From a checkpoint of a small image VQ-VAE: 64-pixel images, 3400 steps.
Rows from block 1 of the decoder, named by matrix and row number. Rows with one number belong to one channel. Each number is 128 + 24 x the weight over its row's rms, rounded and kept within 0 to 255. All counts start at 0.
# convs0: first 3x3 conv (decoder.mid.1.convs.0.weight, 192x192x3x3, standardized in use), inputs 11-21, a 3x3 kernel for each
# convs1: second 3x3 conv (decoder.mid.1.convs.1.weight, 192x192x3x3, standardized in use, transposed), outputs 11-21, a 3x3 kernel for each
convs0.119 [155 128 128 128 128 165 128 128 128 128 128 156 128  83  66  87  43 128 128 128 128 128 128 128 128 128 128 162 128 103 128 159  91 128 128 160 128 187 128 126  91 128 128 128 122 128 128  80 172 128  68  70 190 161 128 128 149 165 128 128  93 128 128 128 128 128 128 128 128 128 128 150 128 128 128 128  55 128 128 137 168 128 128 128 128 128 128 182  99  70 128 128 128 172  99 101 152 128 128]
convs1.119 [128 128 128 128 128 128 150 128 128 128 103 128 128 128 128 128 128 128 113 128 128 128 128 128  79 128 128 128 128 128 128 128 128 128 128 128 176 181 128 128 185 128 128  98 159 149 175 128  80 128 128 128 188 128 100 128 174 128 128 128 128  38 128 128 128 128 128  80 128 128 128 128 156  96 128 128 128 128 128 128 128 128 128  80 153  33  58  65 128 128 128 128 128 128 128 128 128 128 128]
convs0.120 [145 128 128 128 128 128  92 128 128 128 157  86  71 175  70 107 128 128 128 128 128 128 128 177 184  94 128 128 128 128 128 128 128 128 128 128 185  67 128  91 128 128 128 128 128 110 128 128 166  90 128 128 128 128 128 101 128 181  77 128 161 128 128 128 128 141 128 196 128  72 180  90 128 128 162 128 128 110 128 128 128 148 128 128 128 128 128 128 128 128 128 128 128 128 159 128  98 167 101]
convs1.120 [ 89 128 189 128 128 164 128 128 176 128 110 128 128 128 148 128 128 109 128 128  68 128 128  98 128 168 155 150 128 128 128 128 128 145 128 128 128 154 128 128 174 158 102 188 113 128  52 128 128  86 128 128 123 128 113 187  98 153 173  95 128 160 102 128 128 128 139 154 170  94 173 128 128 128 128 168 128 128 128 128  93 161 110 128 128 121 128 128 128 155 147  81 158 128 110 128 170 167 153]
convs0.121 [128 128 115  83 128 185 160 128 128 161 128 128  81 128 128 148 128 165 116 128 128 128 128 128 178  91 128 128 128 209 128 128  58 168 128 128 195  87 128 128 128 170 128 128 128 128  90 128 158 128 128 102 128 160 128 128 128 150 169 128 128 128 128 128 128 128 128 128 128 128 128 128 128 128 128 128 128 128  82 140 128 171 128 128 128 128 128 128 128 128 128 128 128 128 128 128 128 140 128]
convs1.121 [128 128 145 128 128 128  82 128 128 128 158 128 128 154 128 128 128  79 128 128  85 128 145 128 128 128 128 128 128 128 128 128 128 142 128 128 128 128 180  88 152 128 128 171 119 128 128 128 128 128 128 128 128 128 128 200 122 128 128 128 128 128 128 151 128 128 128 151 128 128 128 117 128 128 128 128 128 128 128 128 128 128 128 164 128 118 174 128 128 100 128 128 195 128 128 128 128 128 158]
convs0.122 [164 128 146 128 128 128 128 128 128 128 101 128  93 128 128 128 206 128 128 161 128 128 128  91 128  62 128  73 128 128 103  76 154 156 128 128 128 128 128 128 213 128 128 128 128  88 128 128 128 128 128 128 128 128 128 182 128 128 128 128 128 128 128 176 128 128  62 128 128 128 128 132 128 128  95 128 128 128 164 128 128 128 128 128 151 128 128 128 128 128 128 128 128 101 128 146 128 128 128]
convs1.122 [128 128 128 128 128 128 128 128 128 128 128 128 128 128 128 128 156 128  92 128 128 125 128 128 128 128 128 128 128 128 128 101 128 128 128 128 128 128 122 128  89 128 117 128 128 128 172 157 128  85 128  96 128 128  87 144 159 128 101  92  99 128 128 128 106 128 128 128 128 156 128 128 126 128 128 162 128 128 128 128 128 184 128 128 128 128 128  70 128 104 180 128 171  78 115 128 128 128  96]
convs0.123 [102 128 151 213 128 128 128 128 128 128 128 128 115 128 128 128  78 128 104 176  98 128 128 128 169 128 128 128 128 149  45 128 155 128  57 128 128 128 128 128 128 128 128 128 172 128 152 128 128 171 128  93 128 128 175 128 128  68 128 128 128 128 128 208 163 128 128  81 128 128 128 128 128 128 128 128 128  79 128 128 128 128 128 128 144 128 128 128 128 128 128 169 128 128 128 128 128 128 128]
convs1.123 [128 128 128 128 158 128 128 128 128 128 148 145 128  97  81 128 172 195 128 128  72 128 128 128 128 128 182  96 128 128 128 128 128 128 128 128  40 128 128  25 128 101 177 128 128 128 128 128 128 128 128 128 128 128 128  85  37 128 128 128 128 128 128 143 128 128 128 128 128 128 128 128 128 128 128 128 128 128 128 128 147 128 128 128 128 128 117  46 128 128 128 128  66 128 128 128 128  44 128]
convs0.124 [128 128 128 128 128 128 169 128 128 128  96 107 128 169 128 128 128 128 128 128 128 128 128  83 128 128 175 128 128 118  92 128 181  79 128 128 128 128 128 128 113 128 128 128 128 128 128 128 128 128 128 128 128 128 136  93  94 109 128 173 128 128 128 128 128 116 149 104 128 128 168 128 128 114  53 152 128 165  65 107 128 128 128 128 128 128 128 128 128 128 128 128 128  82 128  93 128 128 128]
convs1.124 [128 128 128 128 128 128 136 128  84 128 152 128 128 102 128 111 128 128  97 128 128 128  97 128 128 103 128 128 128 128 165 161 157 101 128 132 128 128 128 128 128 128 152 128 128 128 128  91 128 150 128 128 142 128 166 128  90  73 128 183 128 128 102 128 128 128 128 128  78 128 128 178 128 128 164  84 115 128 160 128 134 128 128 143 180 173 128 105 123 128  87  91  78 128 168 168  81  62 128]
convs0.125 [182 128 174  93 128  88  96 128 128 128 128 158 128 128  93 128 128 128 128 183 128 128  91 128 177 100 128 128  80 128 128 128  63 128 185 161 146 128 164 128 100 128  44 128 128 128 128  98 128 166 128 170 128 128 128 128 128 194 128 153 128 128 128 128 128 128 106 128  84 128 128 128 128 128 128 128 169  75  59 128 128 128 112 128 128 128 128 102 128 128  74 128 128 128 128 174 128 128 128]
convs1.125 [128 128 128 128 128 128 128 128 128 133 128 128 199  82 128  84 128 115 128 155 128 128 128 128 128 128  31 128 128 128 128 128 153 128 128 128 128 128 128 128 128 128  28 128 128 128 128 205  82 128 128 128 128 128 128 128 128 128 239 128 128 128 128 128 128  28 179 128 128 128 179 128 128 128 128 128 128 178 128 128 128 198 128  64 128 128 137 128 128 211 182 128 128 156 128 128 128 128 128]